config = dict(
    arch='transformer_decoder',
    model='autoregressive pixel model',
    dataset='abstract colour fields from 500 small random pattern networks',
    train_examples=203450,
    image_size=20,
    horizontal_flip=False,
    levels_per_channel=6,
    vocab_size=217,
    width=256,
    layers=8,
    norm='layernorm',
    norm_position='pre',
    hidden_act='gelu_tanh',
    mlp_ratio=4,
    head_dim=16,
    fused_qkv=False,
    bias='qkv',
    qk_norm=False,
    parallel_block=False,
    dropout=0.1,
    inner_norm=False,
    drop_path=0.05,
    positions='learned',
    tie_word_embeddings=True,
    init='xavier_uniform',
    residual_init='none',
    optimizer='muon',
    muon_scale='match_rms_adamw',
    learning_rate=0.0031,
    momentum=0.95,
    nesterov=True,
    orthogonalizer='polar_express',
    adamw_lr_other_params=0.0011,
    max_steps=17400,
    batch_size=64,
    epochs=5.5,
    lr_schedule='cosine',
    final_lr_fraction=0.05,
    warmup_steps=870,
    weight_decay=0.0,
    adamw_weight_decay_other_params=0.01,
)
Rows from block 5 of a small autoregressive pixel model, named by matrix and row number. Rows with one number belong to one neuron. Each number is 128 + 32 x the weight over its row's rms, rounded and kept within 0 to 255. All counts start at 0. After the name is the row's rms in percent of the matrix's.
After each neuron's rows are labels from the 100 images, of 14976, where the neuron reaches its highest value: "responds to" is what is common among them. Only what is clearly more common there than usual is listed. The data: abstract colour fields from 500 small random pattern networks.
# fc1: MLP up (model.blocks.5.mlp.fc1.weight, 1024x256), inputs 0-255
# fc2: MLP down (model.blocks.5.mlp.fc2.weight, 256x1024, transposed), outputs 0-255

fc1.621 100 [104 135 172 172 122 154 138 104  92 134  72 124 140 114 154 111 166 114 135 133  88 109 157 121 136  61 165 186 121 119  86 122 153 112 112 101 132 165  99 210 154 124  81 158 122 111  90 114 150 140 191 135 119 154 103 117 161 160  94 143 119 134 132 123 166 126 146 108 104 220 101 163 104  62 135 117 111 158 113  95 134 130 121 160 133 119 138 210  85  96 156  93 153 152 132  93 122 109  81 111 134  94  82 104 158 126 126  76 135  83 225 170 198 206 168 101 155  95  88 173 128 128 121 139 157 158  59 147 131 169 157  89  82 159  66 124 111 145 162 100 105 172 104  94  59 111 115 109 135  50 100 192  91  95 135 117 128 103 195 145  83 123 181 139 130 159 113 149  97 173 132 169 110 149 100 166 104 111 139 131 139 102 105 156 171 159  91 105 110 144 108 164 166 130 104 104 113  98  89 119 117 103 156 136 132 169 145 100  71 127 151 134 165 144 190 164 105 112 159 121 145 123 146 161 144  67  87 120 168 105 192 126 142 160 117 142 117 142 125 177 140 165 122  94 104 133 163 124 124 166 169  88  74  90  80 107]
fc2.621 097 [124 102  87 124 155 125 128  84 152 127 187 121 102 161 174  85 164 116 105 106 178 151 169 150 168 187 174 117 125 164 118 154 148 106 144 108 150 145 113 126 108 136 136 124 147 127 227  99 162 132  81 158 184 142 120 196  99 171 132  98 122 113 131 111 119  60 127 135 110 104 155  63 164 111 143 118  93  76 186 133 115 131  81 138  82 133 125 105  52 109 187 160 153 157 103 143 116 190 196  99 169 134 146 136 103  85  75 109 103 112 113 154 126 171 105 111  61  70 149  89 110 119  96  70 121  99 123 149 147 104  96 122 120 124 150 145 145 130 134 134 176 186 175  75 134 181  85 120 139 116 123 101 109 126 112 143 133 107 118 107 127 152  67 103 182 143 129  76 138 139 135 129 141 146 148 100 170 109 162 172 179  86 128  96 162 104 101  96 175  70  84 157 150 148 132 179  99  75 131 198 115 105 123 125 130 104 116 154 158 115 173 110  91 191 115 137 101 147 126  89 124 122  64 130 121  76 137  91 130 194 106 148 156 126 178  97 144 220 106 104 107 105 166 131 170 152 116 131 185 131 112 124  76 113 163  94]
responds to: smooth; dark; mostly green

fc1.709 103 [133 151 106  93  42 109 125  85 152 141 143  78 127 137 121 139  77 133 114  78 147 185 110 153 112  99 158 156 114 149 148 150 115 160 111 128 105 136 106 151 145 135 155 173 152 133  90 145  74 121 111  93  70 111 108 132 141  80 147 101  88 139 146 178 155 145 121 144 131 118  74 137 138 192 162 134  72 123 168 148  91 159 121 123  98  78  97 182  71 155 106 117 138 137 151 159  92 167  74 159 201 123 116  85  79 160 120  87 117 109 101 114 114 145  96  99 150 155 168 167  49 180  98 157 196 153 129 140 144 117 118 102 124 103  82 124 177 154 106 102 150 160  91 138 118 115 160 126 152  49  85 166  91 118  98 165 154 155 179 171 111 159 175  48 113 136 123  63 114 143 186  84 127 131 103 159 102 126 102 106 147 154 148 138 114  52 167 133 163 107  93 131 134 104 189 152 115 134 171 105 123 183 145 176 111 135 216 180 197  82 134 173 126 138 157 130 125  93  93 129 110 153 179 116 113 134 127 101  55  88 121 120 130 161 136 114 127 133 158 125 126 193 156  86 104 105  95 163 106 109 124 137 175 149 100 111]
fc2.709 096 [154 118 190  68 191  96 129 130 122 140 145 152 153 134  97 175  86 164 134 151 111 113 117 148 106 153 124  85 129  97 120 118 119 108 167 125 132 146 172  25 141  78  84  60 138 119 116 129  83 158 163 154 141  97 165 130 160  94 118 155 141 121  51 136  70 137 122 154 110 165 152 141  99 133 123 190 128 142 111 162 164 170 135  93 204 190 157 156 176  45 160 123 129 130  74 106 138 175 116 135  99 152  92  97 174 146 136 162 108  87 178 105  95 134 163 108  81 129  75 100 183  83 203  94 101  87 138 139 134 122 157 164 127 148 198 130 144  95 153 169 140 134 121 114 147 139 104 145 115 186 155 117 170 168 152 141 116 163 123 152 167 109 107 119 159 114  89 153 136 158  87 160 150 125 133 138 107 135 105 128  69 115 120 153  85 145  54  94 112 154 117 126 122 139 131 124 172 151  40 160  79 111  99  93 124  91 106 161  86 135 110  91 105  86 148 128 138 134 164  81  35 112  83 136 146 177 125 146 179 159  86 135 149 106 174 123 167 125  78 149 148  79 118 173 150 142 136 108 158  86 137 131 129 146 120 128]
responds to: mostly green

fc1.738 099 [145 175 181 183 166 117 117 138 135 108 142 169 120 118 219  99 150  97 103 204 131 182  97  92  86 164  77 110 187 126 137 144 185 115 144 157  91 112 149 124 177 103 151  86 155  81 158  92  82 116 139 172  72 111 156  46 130  96 155 100 115 135  79 147  92 146 139 139 102 179 111  78 115 122 115 134 123 102 131  97 102  91 101 125 146 146 160  89  86 140 146 189 168  74 145 110  94  38 162 126  90  65 131 123 179 128 104 117 149 149 200 122 132 126  74 147 133 145 114 127 120 125  88 100 153  88 157 132 171  45 111 110 164 126 142 118  61 154 141 156 157  97  82 132 122 106 103 136 138  83 194  90 144 129 167 144 133 106 101 118 119 120  97 159 105 176 118 150  92 187 136  95 107 133 179 113  84 108 127  68 120  73 174 157  73 157 146 114 114 141 121 134 128 127 142 183 166 175  72 115 104 124  88 141 105 116 147 114 163 128 110  93 160 128 128 115 166 182 127 170 124 179 114 153 141 112  82 144 137 128 121 130 133 127 105 137 104 165 151 176 119 166 122 174 117 144 132  90  99 125  54 169 117 119 182 149]
fc2.738 089 [112 113 168 106  63 181 136 140 106 208 140 134 129 120 112  86 116 111 141  76 112  82 130 118 115 139 132 179 127 157  97  67 152 111  97 108 105  76 141 151 106 118 142 121 142 142 115 149 187 159 180  78 139 120 150 160 102  70 114 153 141 160 138 106 154 112 110 152 131  78 168 187 129  77 152 173  65  97 119  95 159  94 152 182  99 100  82 109 123 113  80  98  53  74 109 118 185 157 105 112 189 207 114 166 125 168 136  88 129 148 125 198  75 135 172 184 168 141 125 106 137 160 149 149 134 135 137  96 132 122 164  67 163 102 124 122 112  70  85  97 111 124 106 119  82 158 152  97 123 128 101 100  73 108 114 134 128 126 134 127 134 126 117 114  93 142 104 166 158 154  94 128 178  87  62 164 196 173 142 148 127 143 120 144 100 117 111 112 146 159 119 117 164 111 162  83  97 158 126 154 152 170 133 130 175 136 131  96 123 129 123  96 171 157 125  84 127 152 173 113 186  91 178 109 126 120 174  86 147 154 109 115 103 161 156 150  61  54  94 105 156 104 112  63 150 174 144 157  94 127 197 140 189 163 119 105]
responds to: mostly red

fc1.551 102 [141 102 168 127 111 127 107 108 178 134 103  63 149 144  82 152 134 152 148 149 112 156 134 149 174 152 120 133 183 182  94  67 117 123 114 121 103 167 158  88 102  92 118 135 111 186  93 167 150 123 122 107  76 104 118  87 114 124 129  90 214 118 116 157 105 156  60  89  95 136 154  25 148  96 119 131 100 121 150 174 107 177 119 107 134 170 128 100  99 132 142 133 105 148 117 198 141 144 106 203 140 175 102  76 120 127 142  84 185 161 150  96  66 147 142 197  91 147  90 156 127 117 123 137 128 128 148 204 135 124  82 102  90 139 175 132 146 103 196 171 144 170 157  85 144 152 142  92 170 115 166 103  87 108 160  91 108 157 160 154  57 139 162 190 173 127 104 153 158 179 119 159 112 150  79 148 136 127 202  99 163 116 161  98 127 107  91 115 153  99 133 129 133  90 124 140 114 123  76  96  68 137 105 135 150 137 136 148 150 115 130 136 164 126 157 108 145  83 159 109 166 134 113 147  72  97  73  89 101 139 135 124 161 111  81 116 141 140  88 152 111 111 169  95  89 141 188 187 142  43 144 119 115 113 160 120]
fc2.551 102 [166 114 170  86 103 158 101 199 105 156 133 118  84 127 131 131 122  87 168  69 188 137 150 193 129 186 154 106 155  84 170 139 104 177 131 153 117 158  65 105  77 178 144  99 147  70 183 122 114  99 141 141  97 171 104  76 113 166  57 109 134  81  75 175 123 102 151 178 161 130 112 144 171 176 150 111 132 172  87 124 171 115 103 121 157 102 104 117  74  73 137 135 132 158  94 130 137 137 157 121 108  88 165 180 181 107 155 163 113 174 158 139 172 139  97 115 210 102 105 136  83 102 118 158 143 153 116 107 100 126 172 139 110 139 107 145 112 151 130 148 180 105 126 145  96 117 167 140 139 149 123 132 157 114 144 110 167 125 116 145  79 139 122  63  95 118 169  95 140  85 156  81 144 148 135  71 134 122  79 138 124  73 118 150  89 148 129  99 159 138 115 113 130 173 149 132  98 110 180 122 195 121 135  83 152  94 137 109  92 132 115 157 127  83  86 149  71 157  82 152  97 121 160 140 135 122 187 124 109 157  69 163 127 101 144 156 120 123 182  88 101 107  46  57 137 131 108  77  78 152 138 144 125 204  99 158]
responds to: smooth

fc1.690 098 [122  52 110 107  98 160 162 112 139 104 152 102 102 169 104  79 109 109 127 124 207 149  81 118 127 144  98 108 138 137 112  86 102 137 175 164 182 134 103 108 146 146  79 144 163  49 120 107 148 125 158 121 145  80 107 156  97 115 126 115 113 174 119  56  80 107 123 141 174 167  95 132  88 153 101 100 109  71 141  87 139  81 118 111  98 123 177 149 106 115 111 130 133 133 126 124 135 164  89 114  95 118  94  64  93 157 117 149  98 114 139 135 109 187 128 104 129 139 149 108  59 147 171 120  76 142  89 158 126 169  93 113 138 123 135  82 123  85 167 111  92 169 142  76 106 165 156  89 157 126 189 115  99  56 132 118 107 159 192 137 140  77 122 116  72 168 142 137 111 112 166 147 122 136 175 138  74 153 185 131 182 129  58 181 188 116 160 126 134 126 177 173 126 128 179  65 145 145 150 141 113 125 126  65 109 166 168 162 143 151  85  84  75 127 154 179 151 127 135 160  90 193 146 199 178  94 152 132 151  76 163 133 122 142 105 158 140 174  99 128 125 165  97 186 138 157 165 169 144 141  92 158 101 102 120 111]
fc2.690 104 [167 164 140 121 115  83 124 169 119  43  80 136 158 106 147  90 135 145 157 106  78 138 144 148 143 149  95 107  98 147 118 123  91 185  96  85  98  84 165 135 111 159 121 168 176 221 146  75 117  93 141 123  95 118 209 145 122 141 173 136  94 130 186 140 146 152 138 141  75 117 121 104 100 104 168 133 156 102 151  82  92 160 152 146 129 113 110  94 168 156 105 146  90 128  99 179  83 112 166 145 147 152 135 126 182  94 134 148 160  97 110 103 157 125 117 133 157 131 106  91 153 120 186 148 167 115 150 137 185 111 109 108 127 127 112 113 127  93 141 149 100  85 177 122 125 138 118 184 107 129 143 106  90 224  72 148  99 168 141  96 157 168 141 139 138 105 171 186 168 184 125 112 145 179 111 113 162  98  60 179  83  74 164  48  78 127  87  80 134 107 114 157 157 182  44 161 132  68 150 116 117  99  96 190 147  87 136 114 121  98 149 136 170 119 159 127 130 183  81  90 119 162  96  78 131 162 122  88 161 131 109 119 155 124 116 171 161 133 100  92 140  99 111 106 103 111 119  86  83 115 169 124 138 124 104 113]
responds to: mostly green

fc1.290 108 [114 128 129 218 112 144 142 165 114 142 124 198 116  80 141 164 129 122 104 151  70 190 118 152 115 135 137 132 146  65 137 150  43 110 132 150 122  74 150 155 153 118 149  87 125 174 130 143 143 122 169 109 183 133 109 192 105  80  74 125 179 122 152 186 129  87 157 152  33 135 171 170 182 125 127 119 140 121 139 111 125  68 145 115 136 141 125 112 115 158 104 101  76 155 118 127 130 115  71 124 177 141 138 114 138 201  98 153  83 128 188 128 171 142  95  83 128 155 146 127 167  62 169 161 109  77 148  70 190 104 125 164 143  63 122  80 151  74  72 118 131  96 147 164 162 119 112  95 111 130 136  99 127 161 182 136 123 154 101 187 120 130 139 121  99 137  75  86 133 144 151  99 134 144 140 157 156  99 146 120  81 153 149 125  86  86 130 131 154 113 106 149  53 149 147 116 181 127 112 136 107 126  88 149 153 131 126 147 190 148 190 137 179  93  70  95 133 124 110 124 151 178 106 113  90  87  43 139 122 142 120 137 122 130  86 156 122  95  91  95 127 133 171  82  88 128 133 147 127 112 110 172  76 121 156  88]
fc2.290 113 [ 67 176 114 173 161  80 158 123 123 134 101 110 139 115 143 116 151 153  86 119 158 138  80 111 149 152 117 147 116 128 123  78 129 111 115 136 131 180  86 120 135 140 193  97 153 131 134  46  63 179 114 116 120  57  91 129  99 112  89  46 137 147 120 103 124 147 120 164  96 111  83 146 139  97 141 138 116 109 151 164 143 132 150 158  62 159  80 144 139 157 158 125 119 164 129 176 126 130 144 165  73 136 110 102 158  83 127  98 129 142 103 155 168 108 118 182  86 120  98 152  81 100  83 106 123 123 131  85  77 149 172 164 159  88 165 129 133 125 144 154 139 119 110 131 148 188 122 124 145 163  47  89 143 122 112 196 133 123  81  34 152 157 213 172 175 155 140 125 133 156 106 114  81 129 100  76 133 172 124 182 116 159 148  80  84 171 149 154 141  77 177 104 109  91  91 109 111 148 176 127 162  93 146 178 139  86  90 134 151 194 111 148 179 130 121 117  68 163 107 125 154 129 127 122 172 125 105 118 103 119 155 185 116 174 191 111 147 137 157 137 121 107 102 111 166  95 147 142 121  47 140  92 195 111 123 142]
responds to: mostly red

fc1.562 100 [134 141 159 175 135 105  82  40 113 118 128 135 105 134 117 117  94 123 100 165 105 156  71 135 152 155 120 105 163  65 138  63 156  49 131 103 120 165  85 185 152  64 183 132 157 121 145 125 118 128 131 134 172 108 147 126 132 137 121 120 136 155 119 107 150 136 125  95 188  99 141 127 115 139 173  94 148  94 156 137 135 173 108 137  84 126 227  90 124 175 174 122 118 114 114 165  51 114 152 109 141 124 180 151 122  97 161 116  90 113 170 146 120 143 141 153  85 146 135 114  79 162 145 187 130  86 112 128 134 117 181 179 159 204 117 141  80 117 101  96 120 130 135 124 110  89 180 131 119 181  75 106 117 136 134 137 171 128 136 154 122 136 123 163 134 125 160 106 134  86 131 136 106 117 105 110 100  56 137 100  89 162 108 171 177 106 157  65 100  98 128  83  94  73 152  82 162 150  70 111 109 121 117 140 124 135 113 141 127 114  71 114 154 183 124 107  82 136 206 155  75 134 148 109  68  95 167 155 156 139 144  75 121 177 107  98 159 174 166 198 153 133 167 141 191  97 115 103  99 173 126  94 192 150 170 155]
fc2.562 098 [115 122 144 133 155 148 116 179 143 173 102 132  91 121 118  92 107 147 149  78 148 102 173 125 116  77 114 125 107 151 147 160  88 177 132 117 181 101 147 101 120 179  90 160 172 157 199 145 105 174 128 168 120 102 153  77 148 151 158 160 170  82 127 102 132 136 135 161 101 138 136 161 111 104  90 113 107 141 113 101  97  70 122 139 108 151 106 198  91  63  85  98 152 158 112 135 144 166 149 154 123  85  92  57  90 171 171  84 145 139 112 129  63 143 114 115 161 103 136  86 140 120 134 198 182  99 162 123 144 195  61 107  79  74 138 103 222 120 164 125 125 133 138  94 152 156 115 109  99 104 145  78 115 182 140 119 134 154 156 142 121 122 161  96 104 116 174 155 108 100 101 128 107 135 107 133 168 155 108 136 119 154 169 150  82 137 122 170 151 148 110 112 159 159 105 149 125  74 140  97 169 120 139 149 127  58 109  63  99 149 124 121 114 103 132 199 145 166  64 138 205  75 101 131 117 212 160 133 115 149  78 173 169 150 154 133  77  81  72 123  82 138 147 146 134 143 188 146 116 119 134 166 107  83  99  96]
responds to: mostly red

fc1.318 098 [143 110 133 124 186 151 204 151 105 120 100 131 153 138 126 143 101 127 177  88 138 181 172  98 164 128 113 241 151  64  70 113 129 150  77 113  82 114 113 172 108 141 156  71  95 106 154 134 127 101 169 149 119  99 138 128 157 134 137 164 129 151 157 187 130 137  80 156 158 129 110 138 162 142  91  96 136 148 144 135 122 169  89  69 119  98 118 101 130 105  80 107 101  83 114 140 140 150  92 175 112 106  53  83 123  74  72 112 167 100  72 122  50  74  91 186 124 166  99 134 114 149  88 191  81 158 134  83 120 104 177 132 168  92 102  91 150  84 124 155  86 179  90 140 109 128 137 159 140 138 202 113 117 102 137 183 133 145 116 125 101 125 106 119 122 134 130  78 120 128 129 138 159 179 116 141 136  94 156 141 100 157 118 183 131  34 165 118 181 114 139 104  89 101 151 156  94 103 126 165 102 156 146 175 100 163 175 129  79 170 131 198 101 121 164 129 112 121 128 176 134 108 128  96 115 115  99 134 171 166 145 140 180 123 176 121 111 142 117 124 124 133 113  76 130  86 149 141 158 115 162 128 137 177 150  51]
fc2.318 098 [113 150 185 123 120 154  58 135 104 131  99 163  97 160 159 103 123 106 124 155 124  85 139 162 102  58 114 100 140 177 183  95 149 146 119 150 135 193 132  58 133  84 156  77 139 151  92 148  61 147 133 109 110 108  93 108  91 124 146 125  85 115 100 119 108 152 121 134 128 161 126 107 150 123 134 146  80 144  98 120 135 139 180 177 160 110 161 113 125 104 160 183  93 102  89 124 131 136 171  89 126 136 148 143  71 143 155 100  84 123 163 106 184 144 142  95 117 156 124 116 135 115 174 143 143 109 161 151 174 122  88 112  59 204 124 139 100 158 147  91 157  71 102 171 118 116 135 122 102 183 141 137  76 158  83 106 191 109 126 141 140 146 118 102 139 138 104 157 162 136 136 106 142  88 111 138 101 170  54 125 115 135 154  45 121 145 152 106 127 150 117 139 108 110 132 133 159 109 186 100 223 111  59 127 140 170 135 125 153 114 147  38 151 132 103 128 105 126 133 139 105 172  92 164 161  97 171 115 119  84 155 102 140 145  47 143 166 137  94 126 156 176 158 189 139 195  74 120 134 141 121  73  58 182 135 201]
responds to: mostly red; bright

fc1.107 102 [126 169 135 115 101 151 145 134 127 163 111 160 137 132 176  74 168 137 148 119 103 138 128 126 159 100 123 144 135 152 135 122 114 176 153 179 162 134 137 150 159 121 125 153  73  86 129  86 153 147 150  87  75  98 149 184 157 129 103 146 145 176 120 152 168 104 138 134 143 148  95 125  91 108 122  51 138 100 137 103 129 116  90 163 151  69 148 127 156 141 142  94 120 198 139 110 125 154  75  65 156 138 168 148  71 179  87 146 163 156 135 108 129 131  97 107 142 113 129  70 185 144 181 121 137  96 137 132 132 151 187 134 178  74 170 105 152 179  87 129 107 136 157 112  77 143 163  98  93  95 174  95 148 118  94 101 169 118  61  97 116 141 106  77 135 117 142 147 127 119  94 106 140 159 153 113 104  74 143  89  41 156 109 127 178 102  66  54 166  94  56 147  91 182 101  79  97 119 155 115 131 105 136 109  82 128  81  79  90 126 102  62 113 151 186 163 170  92 159 156 137 104 156 156 120 176 102 120 171  80 107 164 205 148 118  97  84 132 129 156 114 112  90  97 177 141 137 156 143 179 113 188 150 175  92 118]
fc2.107 095 [157  91 170  97 111 124 102 163 122  36 109 177 101 143 115 119 126 175 117 104 144 103  87  94 116  89 135 120  99  87  32 156 109 168  96 167  68 106 132 153  86 141 134 134 139 168 123  95  91 145 160 137 164 165 152 142 112 187 136 154  67 127 120 142  64 149 141 132 175 154 122 147 100 125 117 173 120 135 127 129 104 191  91 183 118 119 102 180 180 184 132 154 143  99  91 123 126 155 138 107 177 126 110 149 119  74 116 125 129 129 141 153 117 205 138 129 164 135  93 100 165 147  92 121  52 163  94 138 184  99  91  82 111 125 125 156 103  97 135 169 127 125 173 142 138  64 130 129 141 106 138 152 186  85 149 123 138 162 168  90 148  85 176 120 131  99  48 101 173 158 141  73 174 111 117 172 110 158 131 129 165 100 143  99 168 167 128 114  97 107 186 128 146 111  82 135 161 113 124 157 121 172 153 126 130 145 143 120 199 136 218 136 144 129  61 115 120 103 157  87  93 108 122  93 143  91 136 172  77 133  96 128 108 118 144 113 138 167 142  87 114 123 167 146  80 180 135  97  98  75 156 111  67 132  64  99]
responds to: mostly green

fc1.729 098 [150 164 141 143 117 128 148  94 134 132 179 130 145 171  87 166 166 152 120 129 130 162  82 117 101 117 156 159 102 164  71 166  96 140 157  92 143 134 109 114 130 105 146 153 124 161  85 143 169 156 123 108  77 170 130 102 156 139 206 134 133 108 111 150 101 137 121 135 101 104 152 114 122 198 101 118 142 103 156  62 158 128 110 142  77 137 158 110 124 143 150 166 107 110  72 167 150 123 150  83 118 121  79 105  80 114  75 107 128 142 148 148 130 126 124 170 115 139 116  67 132 143 139 146 108  90 121  46 180  86 133 134 123 149 126  75 135  51 111  98 175 162 119 182  75 153 145  69 134  70 166 153 132 174 114 136 131 172 146 112  70 109 147  89  85 100 119 149 148 122 138  58  97 125  78  98 162 124  58 143 129 101 183 133 172 103 114 116 132 107 150 135 132 171 163 116 101 123 100  85 133 206  79 147 104 175 204 166 138 125  83  51 107 146 105 144  94 153  78 128 149 143  81 140 125 188  84 108 145 108 175 104 155 179 101 119 136 166 146 116 143 120 208  81 126 106 141 154 133 103  98  70 117 211 183 105]
fc2.729 092 [114  34 133 126 134 129 109 110 104 124  68 146 128 101 144 120 164  96 197 125 148  90 135 129 182 116 124 126 148 122 128  83 208 158 111  87 156 145 114 107 124 136 131 133 144  93 166 150  32  73 108 140 135 131 145 186 182 115 100 142 146 130  95 121 139 121 142 133  90 124  64 151 160  85 145 114  98 136  90 215  77 188 135 194 133 153 148 117 122 118 111 111  80 129 175  84 135 125 106 133 106 102 168 122 169 167 123 124 128 148 122 206 103 168  83  83 101 213 162 119  94  88 120 119 123 178 111 180 122 157 175 141 130 178 172 202 130 142 124 157 160  99  93 111 124  98 109  92  92 126 107 120  88  56 122  73 124 132 110 116 169 108 149 164 117 126 122 111 119 133  92 123 161 103 142 143 164 161 108 164  86 183  84 168  55 141 148 112 140 138 127  69 152 144  86 163 142 197 145 143 172 102 115  88  83 133 122 139 175 167 142 144 105  88 151 175 151 126 174 162 136  88  89 150 137  93 156 160 104 125 105 121 128 102 143  98 138 134 151 115 106  86  62 133 124 112 101 122 112 130 172 123 112  76  90 192]
responds to: smooth

fc1.305 099 [136 185 102 174 159 164 126 135 104 123 140 138 139 127  93 102 106 111 106 154 138 146 130  84  67  48 186 134 154 133  57  72  68 116 130 144 123  82 188 165  87 149 146 147 145 127 137  84 110 116 133 179  92 110 119  78 157  97 162 103  74 121 118 105  79 129 104 132 132  94 163  79 133 136  87 127  83 182 192 115 119 148 126  85  85 158 140 170 139 114 252 165  61 115  79 107 133  79  97 119  97 130 165 129  55 141 115 101 141 131  93 130 137 154 124 134 170 166 134  96 117 159 111 126 130 107 131 126  88 150 158 133 144 109 171 115 122 144 123 165  93 152 145 194 146 164 147 139 105 117 181 130  91 115 109 136 115 166 158 147 166 110 135  88 129  87 135 197 125 113 108 121  93 130 149 125 133 137 151  84  86 150 154 132  66 120 110 133 145 100 126 148  90  76  99 162 108 117 203 142 157  90 116 130 191 152 136 117 195 101 140 130 105 176 103 113 152 112 105 156 146 130 112  98  75 166 115 138 220 169 127  96 134  88 153 164 101 110 126 139 121  79 134  98 152  53 153 177 152 115  67 137 161 116 164 175]
fc2.305 095 [108 150 174 108 137 104 140 101 135  94 121 104  77 123 176  96 185 145 191 178 126  58 144 125 113 115  98 144 128 135 138 147 142 127 132 128 171 194 100 139  75 121 101 130 168 161 127 122 114 138 135 120 130  91 166 118 133 144 152 122 116  93 102 164 146 125 112 178 102 126  75 135 139 160 174  81 180 163 173 156 135 110 150 155 123 186 138 112  80 106  20  90  98 144  84 107  68 113 132 131 159 135  94 172 139 180 144 159  98 151 160 102 108 120 135 133 104  80 148 106 125 124 176 163 169 117 133 107 108 168 161 102 158 123 149  63 117 133 123  85  63 143 148  75 142 121 147  90 137  65 115 110 143 133 130 180  97 117 129  90 120 210 111 152 118  56 210  70 132 146  99 194 126 116 167  85 134 170  63 115  74 115  88 154 126 104 130 127 163 189 126 168 142 178 113 168 135 155  87 126 126 204 107 148 108  98 155 130 113  95 119 117  98  90 100 130 129 146 141 105 189 132 181 103 104 129 131 147  90 156 104 117 128 143 103 122 117  88 137 196 133 131 175  90 134 118  83  59 126 156 174 123 172 176 137  71]
responds to: mostly red

fc1.580 102 [183 191 170 118 157 129 100 148 147 113  87 114 141 157 160 114  97 146 132 148  97 145 103 122 160 133 130 133  77 184 112 160 169 126 127 123  52 142 153  67 134 140 112  99 118  73 161  98 145 121  46 109 170  71 129 142 179 197  91 163 138 136 115 140 170 114 188 138 141  93  85  60 136 158 171 160 109  82  96 153 127 149  98  69 105 168  83 125 132 119 111 160 117 114 139 139  56 124 116 137 149 133 181 126 152 137 166  88 167  98 128 142 191  91 156  96 179  88 162 115 153 103 110 140 123 114 185 109 178 156 173 164 135 119 105 123 147 113 151 114  99 155  73 166 102 148 187 111 130 129 133 170  70 104 116 177 112 104 171  89  84 121  76  72  95 110 154 150  99 154  99 132  99 110 103 205 107 137 130 140 127 106  82 169 140 140  79 152 106 127 127 235  84 113 120 165 126 139 127 183 192 162 103 114  94 155 116 133 117 124 205 210 129 150 103  78 103 114 165 124 133 131  80 118 127 103 138 113 150 148 141 113  90  81 137 138  95 104 131  85 120 121 188 166 148 100 136  93 107 135 134 134 103 124 112 109]
fc2.580 109 [117 145 104 148 148 142 116 146 186  91 141 135 131 164  95  96 103 119  88 161 119  83 100  67 182 162 111 157 105  87 124 133  67 155  98 116 132 130  62 182 138 105 124  90 159  79 110 111 112 130 119 138 133 125 143  42 141 144 100 178  89 169 128  93 136 136 125  77 125 126 173 102 140 145  96 173 119 175 108 129  82 191 168  61 132 131 130  64 145 112 160  95 161 152  84 161  78 134  88  87 157 204 150 124  67 148 139  74 158  99 122 107 128 125 132 138 149  89  72 125 128 131 135 170 118 152 130 147 178 146 110  42 145 120 197 118 129 160 141 126 101 131 126 157 148  99 134 110 100  59 158 140 122 126 100 156 124 112 165  66 114 114 135 171 192 133 107 148 144 109 167 172 160 126 121 128 118  77 121 130  89 129 144 124 173 173 172 163 121 151  98  84 130  62 102 149 126 161 190 165 128 129 143 163 147 190  92 134 123  98 150  77 120 102 149 134 108 152  83  78 141 153  84 155 176  86 131 139 190 149 151 155  85 181  93 154 141 162  95 123  63 169 127 186  93 109 162 151 166 188  96 114 134 100 136 126]
responds to: mostly green; smooth

fc1.122 108 [145 140 151 102 135 123 113 129 115 150 134 118  95  81  86 106  89  90 155 143 100 147 105 136 147 136 180 155  39 115 151 120 150 105 122  84 125 128 185 110 126 156  93  67 108 166 123  93 151 185 134 142 118 102 155 125 164 136 156 109  75 129 131 152 112 120 103 123 111 159 131 141 112 147 145 160 190 147 131  69 131 123 134  90  65 141  99 134 167 129 174 127 124 115 153  88 130 125 139 144 142 111  88 145 178 116 151 148 167  97 101 170 163 123  95 122 184 111 169  88 216 123 158 180 129  86 163 151 118  89 101 122 131 137 141 118  88  85 167  92  95 108  99 111 180  64 117  77  91 181 144  89 110 106 147 106  91  75 141 108 143  80  93 138 129 118 125  94 155 140  96 108  85 177 175  90 149 178 145 153 137 209  93 138 174 131 158 169 119 113 170 171 103  77 112 127 120 122  97 172 155 109 105  90 153 101 103 128 172 190 111 143 106 110 166 100 158 166 107 152 168  88 197 173 112 130 127 133 113 124 161 193 139  77 135 154  55 157  83 157 112 196  49 107 145 126 217 138  77 153 126 116 118 101 159 171]
fc2.122 110 [121  98 124 113 214 132 177 182 160 169 113 144  99 131 120 143 167 149 128  93 128  90  86  99 147  58 108 143 185 188 134 143 156 179 119 101 120 114 115 115  89 128 166  80 114 100 117 136 105 146  66 139 191  90 116 153 146 121 166 136 106 138 124 101 154 143 140 175 112  93 164 155  98 138 130 174 108 184 168 168 115 106 136 140  74 114 114 164 133 102  90 138 103 127 154 109 131 112 111 196 136 190  83  57 154 102  95 157  75  71 141 129 140  88 139  78 173  75 146 110 142 103 104  77 123 114 199 111 158 119 111 100 123 116 109 132 125 118 152 118 122  81 184 109 163 163 129  98 124  90 123 170 113 168 164 159 114 127 128 189 108 170 114 169 135 108 137 124  96  96 158  76 132  49 155 144  33 115 127 143 133 151  99 133 116 109  62 123  86 126  90 172  76 114 128 161 149  89 176 125 124 138 111 125 163 165 102  86 127  53 164 120 176  94 101 172 140 148 148 135 152 150  74 162 135 146 151  87 175 176 150 141 106 156 132 153  95  66 123 159  99 127 116 138 171 159 136 150 126  56 103 160 175  99 169  98]
responds to: mostly green